Weights of a small contrastive audio-text model: encoder arch jasper, encoder norm batchnorm.
Rows from block 3 of the text encoder of a small contrastive audio-text model, named by matrix and row number. Rows with one number belong to one neuron. Each number is 128 + 32 x the weight over its row's rms, rounded and kept within 0 to 255. All counts start at 0. After the name is the row's rms in percent of the matrix's.
Before each neuron's rows are labels from the 100 texts, of 14848, where the neuron reaches its highest value: "fires on" is the input token at the peak. Only what is clearly more common there than usual is listed. The data: telephone keypad tones over noise or synthetic speech.
# fc1: MLP up (text_encoder.blocks.3.mlp.fc1.weight, 640x320), inputs 107-213
# fc2: MLP down (text_encoder.blocks.3.mlp.fc2.weight, 320x640, transposed), outputs 107-213

fires on: "<end>"; "c"
fc1.90 090 [155 189 110 160 159 118 130 124 127 148 127 136 145  96 121  98 163 111 111 170 187  77  94 125 129 146 203 127 101  96  97 103 104 138 164 115 101  60 164 103 151  95  92 183 149 127  91 103 144 119 133 113 187 143 168 110 114 130  48 155 118 141 173  96 176 140  79 151 145 125 104 137 134 167 147 103 133 101 100 178 143 194 156 111 108 134  85 117 135 141  93 129  83 175 173 208 125 168  98 154  64 142  81 175 159 123 134]
fc2.90 053 [138 132 148 155 127 109 145 124 166  65  98 109 191 128  80 119 129 133  95 122 170  68 124 100 138  76 112 150 116 125 153  58  74 145 109 146 165 130 110 141  49 145 115 106 111 139 135  62 160 127 148 122 160  77 136 169 106  76 145  99 133 122 145 184 184 109 139 168 111 101 170  49 115 134 158  89 111 191 107 116 162 141  98  51 136 125  78 132 102 151  55 152 157 148 122 119 156  85 107 160 183  73 125 106 118  90 153]

fires on: "8"
fc1.169 132 [123 110 112 149 112 202 155 193 141 129 108 212 156 121 119 135 109 111 111 109 138 146 113 120 142  92 152 125 152 176 138 130 172 141 111 178 162 113 176 112 149 144 154 130 134 133 164 121 136 144 117  85 147 180 174 152  94 136 117 105 101 130 121 129 155  52 152  68 112 106  99 101  85 119 114 181  74 173 140 106 145 101 138 103 128 130  81 169  86  77 167  47 128 133 140 107 107 141 101 191 119 123 163 129 138 114 129]
fc2.169 195 [110  88 124 101 131 208 119 185 170 124 111 223 173  71 101 144 179 101 122  87 127 140  99 142 166 110 112 119 150 164 126  99 153 185  75 111 186 140 149 108 149 190 145 112 113 143 181 166 166 137 118  64 112 160 170 159 135 147  89 123 129 159 149 124 144  32 140 132 150 101  96 129  98  88 118 177  72 164 125 154 107 141 127 109 130 148 132 179 104  98 136  71 140  92 102 121  61 145  75 194 140 127 150 122 131 159 152]

fires on: " "
fc1.535 088 [148 135  79  85 146  93 110  74 142 134 115 172 102  62 105  87 184 124  76 120 167  85 131 166 149 100 162 146 107 175  69  84  92 108 147 179 114 103 159 141 136 103 144 137 149 152 134 122 136 148 113  97 120 115 127 115 141  56 119 121 144 121 121 100 159 141 180 141 155 171 129 108 164 144 155 156 134 126 128 185 180 113  92 186 156  98 170 186  81 144  95 191 127  83 120 113  87  79 115 146  77 138 155 159 194 154  99]
fc2.535 161 [156 126 115 163 210 100  87  75  92 136  80 165 121 124 118 104 116 120 126 190 151 153 132 120 123 139 109 137  98 169 144 163  50 133 119 128 121 144 173 169 109  81 122 166 134 179 115  68 125 188 198 138 150 149 153  77 134  55 109 114 120  59 105 111 125 135 126 100 134 159  88 149 183 168 101 107 136 167 153  99 116 129 150 137 115 144 120 161  49 191 164 169 146 122  94 126 134 109 169 109 114 110 155 137 162  88 111]

fires on: "8"
fc1.188 104 [122 115 150 142 179 174 105 134  95 101  77 149 151 150 125 189 157 145 132 104 100 162 120 165 159  95 126 146 162 105 202 149 146 104 175 195 167 143 130  87 157 189 157 112 135 132 126 134 123  84  96 118 123 141 164 186 104 204 170 117  77 140 105  83 178  51  95  79  87  60 108 121 109 149 130 116 141 170  94 157 118 128 159 110 118  62 134 133 166 146  66 131 138 155 107 140 161 137 128 159 144 194 141  90 159 135  79]
fc2.188 118 [176  84 135 168 131 137 104 172 115 107 134  93 161 183  83  57 131  76 158 155 179 129 113 122 127 161 119 141 134 137 158 190  97  71 159 109 156 140 147 160  99 161 104  56 130 102 174 135 126 121 122 121 109 161 188 101 138 127  57  83 116 145  79 105  88 137 161 144 125 176  93 117 109 169 127 128 152 153 161 152 101 127 117 139 157  81 142 114 161 164 129 127 121 125 153  93  78 147  88 157 153 100 116 124  96 147  90]

fires on: "8"
fc1.443 108 [143 121 141 145  97 150 184 190 135 123 146 178 144 101 128 145 181 125 107 100 132 126 125 135 136  86 151 133 177 154  91 116 189 161  90 106 171 148 175 142 160 135 117 147 115 134 147 104 127 127 113  92 124 191 166 179  98 160 147 130 126 142 127 109 186  80 104  95 127 126  88 122 101 134 107 222  59 151 100 135 150  94 106  93 133 112  69 153  75 124 146  72 110 131 146  80 107 156 124 202 101 132 197 157 153 167 134]
fc2.443 135 [ 95 102 169  78 124 188 109 178 146  95 138 214 157  61 131 136 197 109 104  80 123 136 114 147 149 114 137  94 133 156  98  92 144 159 100 120 187 155 137 118 141 183 142 136 115 135 167 170 145 131 104  92 120 173 148 146 145 141 105 112 134 163 175 127 140   1 128 139 164  82 117 138 101 133  96 198  82 149 117 142 113 159 148  91 134 132 131 181 105 106 118  69 130  96 100 104  39 132  67 167 106 116 179 129 122 146 161]

fires on: "*"
fc1.585 097 [174 123 114 110 101 150  78 158 160 151  96 102 123 131 105 145 117  86 132 157 115 132 160 125 159 165  94 133 111 139 124 140 120 184  74 159 122 177 133 132 138 128 181 182  73 106 118 146 174 145 147 180 138 134 108 112  77 140 144 160  76 159 156 138 202 148 123 151 158 122 125  96 140 191  62 171 116  79 149 147 164 144  93 121  79  93 108 108  67 198 126 119 106 135  80 108 167 130 144 137 112 185 144 121 155 114 140]
fc2.585 036 [116  99 123 211 214  55  93 127 125 114 113 139 151 123 132 143 122 166 118  57 106 152 152 116  92 115 127 157 176  75  95 144  72  85 194 163 114  58 121 174 116 154 108 102 159 159 134 143 198 130 171 101 209 139 135 137 195 188 182 142 153 125 134  88  77  89 127  99 106 107 135 117 139  43  93 126 146 118 146 105  94 164 152 130 117 180 149 107 119  98 131  94 123 146  98 115 107 102  99  87 112  84 123 146 118 172 134]

fires on: " "
fc1.31 084 [164 144 134  85 124  97  54 113 136 111  99 169 128 100  66 146 161  75 116  90 190 109 162 144 196  94  83 183  96  98 132 143 113 124 158 105 105 112 159 118 112 146 167 167 139 159 164 162 130 120  79 170  89 141 117  71 129 123 125 127 121 176  85 131 175 144 134 144 138 139 141 163 127 176 101 135  94 150 133 178 114 181  97 100 126  92 180 131  89 118  34 100 109  33 117 152  69 120 115 120  83 160 164 155 154  94 154]
fc2.31 074 [108 106 115 206  92 175 178  72  99 153 137 118 119 189  94 151  86 101 140 139 149 141  96 104 125 124 161 131 152 133 159 128 130 129  83 148 123 126 150 145 112 116 110 153 160 179 159 113  97 121 197 127 140 130 156 110 117  95 120 124 139  99  89 117 133 154  64  94 123 132 143 150 139 140 128 122 111 116 147  88 112  97 160 128  75 152  69  69 122 118 172 119 126 126 153 177 148  59 107 106 118  78 124  63 154 101 114]

fires on: "<end>"
fc1.631 082 [177 120  83 166 169 144 144 117 119  94 129 103 140 143 133  87 149 129 163 176  96 169  84 200 174 195 143 154 125 132  82 127 101 158 107 131  68 107 156 173 120 146 194 167 130 129 143 124 162 167 103 128  84 140  82 132 105 151 131 107  95 128 130 105  85 145 114 150 142 140 149  87 155 151 138  75 114  56  82 155 154 138 114 103 138 140  48 168 121  75 162 143 106 110 147 162 111 183 101  87  91 130 134 121 146 139 133]
fc2.631 093 [137 153 198 119  86 144 126 103 117 131 132 100 165 128 101 153 101 137 147 141 179 113 183  94 167  96 120 131 186 150 164 136 142  80 103 182 170 120 102 110 103 108  58 153 162 121  75 172 143  90  94 104 123  92 146 115  87 126 155 170 142 129 135 144 155 114 114 221 105 111 187 145 114 122 128 130 139 139 130 128 164  98 110 168 137   6 137 120 140 154 115  57 108 125 116 174  99  90 127 115 147 105 107 100 194  97 149]

fires on: "8"
fc1.93 088 [145 130 153 141 169 144 147 149 147 175  97 121 127 119 179 130 118 179 183  69 170 114  35 156 120 206 113 155 165  81  95 107 107 142  68 152 102 105 141  91 138 103 149 125 171  77  88 146 127 145 135  64 179 107 122 178 148 127 111 127 192 148 189 163  98 145 135  56 134 118  76 103 152  85 152 155 183 171 142 156 149 126 146 105  62  87  97 153 119 113  89 105 165 104 157 104 130 112 127 114 124 120 218 125 199 145 129]
fc2.93 092 [170 143  99 160 169 113 149 134 118 126 142 169  89 107 159 145 153 141 110 126 148 141  92 108 162 151 105 131  97  81 106 172  93 108 169 146 121 145 144  99 114  71 135 143  84 172 153 111 108 139 130  56 146 146 131 113 144  99 126  94  58  92 122 144  81 149 119 126 115 107 147 104 141 126 159 171 120 118 197 190 127 168 111  83 132  93  63 107  98 127 169  91 119 134  67 103 134 113 121 134 131 171 149 173 169  54 103]

fires on: "*"
fc1.319 102 [139 118  57 146  98 142 153 194  86 174 101 155 145 124 141 129 105 123 133 136  98 126 172 129 139  87 125 134 122 206 144 104 144 160 121 106  98 132 123 155 106 139 104 126 101 149 195 149 158 113 121 105 118  82  78 157 136 135 110 128 124 188 102 115 162  88 127  36 133  86 176 119 131 105 149 147 101 137 178 151 150 103 128  63 126  97 100  83 116 148 117  92 137 123 105 105 104 119 113 147  98 112 163 164 138 121  88]
fc2.319 108 [141 162 120 154 148 152 144 186 177 142 110 164 137 126 125 110 104 113 159 103 152 166 158 134 165  80 112 142 108 238 118  90 125 167 102 108 107 139 123 122 140 189 130 101  99 159 193 173 167 153 139 131 133 200 115 158 118 145 120 112 139 154  92 131 152 100 154 133 128 136 118 122 133  97  91 144 100 168 139 183  62  91 169 141 113 106 125 125  76 122 136 154 125  67 116 168 116  85 120 160 114 140 111 105 135 109 151]

fires on: "<end>"
fc1.62 090 [167 120 120 141 154 195 120 139 106 142 126 144 158  89 165  44 170 138 163 113 105 119 160 136  95 185 176 116 126 133  99 139 183 186  57 157 125 145 125 141 131  78 169 146 155 157 117 120 118 106 105 134  98 146  75 159  61 146 124 183 184 161 165 143 155 107 162 126 136 168 150 121 166 112  71 140 130  98 148 190 178 117 136  88 127 158 184 200 103 131  74  99 108 103 132 134 146 178 123  83 100 144 122 119 160 112 129]
fc2.62 095 [121  79 158  92 140 103 174 105  78 192 124 149  80 121 108 135 135 118  77 148 136 117 107 118 132 131 130  85 127 130 170 167 111 177 119 146 158  71 140 161 118 161 144 144 117 138 184 143 156 133 186 147 149 125 121 110  82  58 116 142 125 121 132 134 132 108 155  29  86  69 137 153 164 141  81 148  94  85 139 175 109  94  95 130 169 147  84  82 142 126 151 138 164 135 123 136 149 131 168 235  64 133 109 160 160 166 101]

fires on: "<end>"
fc1.439 089 [169 187 196  91 149 165 146 122 145 165  93  93 119 134 113 182  97 127 103 134  96  66  86 114 145 137 107 115 132 142 187 129 132 116  98 147 177 154  76 123 136 102 119 163 176 103 118 109 161 137 107  80 146  86 149 154  43 180  94 142 137 107 145 139 147 173 127 135 163  85  97 165 120 146 133 154 129 134 152 140 182 176 134 134 120 168 167 105 126 110  73 130 140  40 115  46 122 104 168 147 124 156 177  76 187 122 143]
fc2.439 056 [ 94  83 133 107 117 146 107 121 167 118 108 137 185  91 177 128  98 112 137 116 125 133 175 111 130 134 167 137 122 168 152  96 127 119  79 128 157 150 125  79 128  71 120 131 162 125 137 114 123 145 182 152  76 139  83  87 149 122  68 174  81 166 137 126 105 112 137 110 140 118 194  86 171  74  99 132  82 128 118  86  91 112 150  81 114 104 126 157 124 126 135 123 131 155 190 202 111 140 203  73  97 103  96 174 108 149 150]

fires on: "8"
fc1.201 100 [118 126  99  83 105 187 116 175 140 118 116 194 121 126  89  74 155 103 199  83 114 152 101 120 151 119 136 166 146 164  85 106 136 156  63 161 111 154 150 132 170 113 141 115 103  71 154 100 130 137 140  79  76 153 204 175 127 164 107 132  96 157 103 180 139  72 112 120 120 117  80 131 131 108 145 164 117 162 135 172 159 101 114  89  71 127 114 170  66  89 121  96 132  67 176  90 120 123  84 147 100  91 119 142 152 150 114]
fc2.201 081 [133  56 122  88 125 181 107 148 165 138  82 182 137 117 122 145 131 102 155  95 150 132 133 128 183 108 131 102 102 194 139 115 143 128  53 138 178 151 142 146 152 206 115 104 127 151 179 147 173 151 181  50  94 139 130 170 144 137  85 114 120 159 132 109 132 118 142 143 170 141 129 106 105  91 126 145  83 159 131 143  83 116 110 123 121 132 148 167 130 110 174  85 158  89  99 146  81 115  94 175 155 121 128 145 103 140 144]

fires on: "<end>"
fc1.515 081 [151 130 128 173 115 162 148 138 186 156 106  90 111 185  90 156 137 148 184 134 160  63 123 143 133  73 137  90  99 137 155 131  97 105 106  81 136 107  82 116 123 135  65 100 124 129 126  85 162 164 117 133  72 131 156  91 108  80 234 117 144 155 118 172 128 125 106 127 124 106 152 101 134 124 144 146  79  97  94 141 128  84  57 109 118  93 173 163 110 155 132  17 172 104 178 131  94  79 118 134 144 160 172 125 121 144 154]
fc2.515 048 [131 132  74 139  87 127 137 133 153 168 173 125 153 126 152 171 118 157 106 114 119 104 121 153 136 104 140 123 138 154 118 116 154 122 174  57  96 126 147 103 144  96 156 100  81  93 157 197 121 109 146 129 154 132 117 102 105 128  98 172 173 217 176 100 123 164 181 192 188 127 102 136 125 131  81 139 150 139 149 168 162  95 163 117  81 126 102 145 140 134 157 142  66 142 147  95 126 163 190 135 129 116  58 122 122 129 151]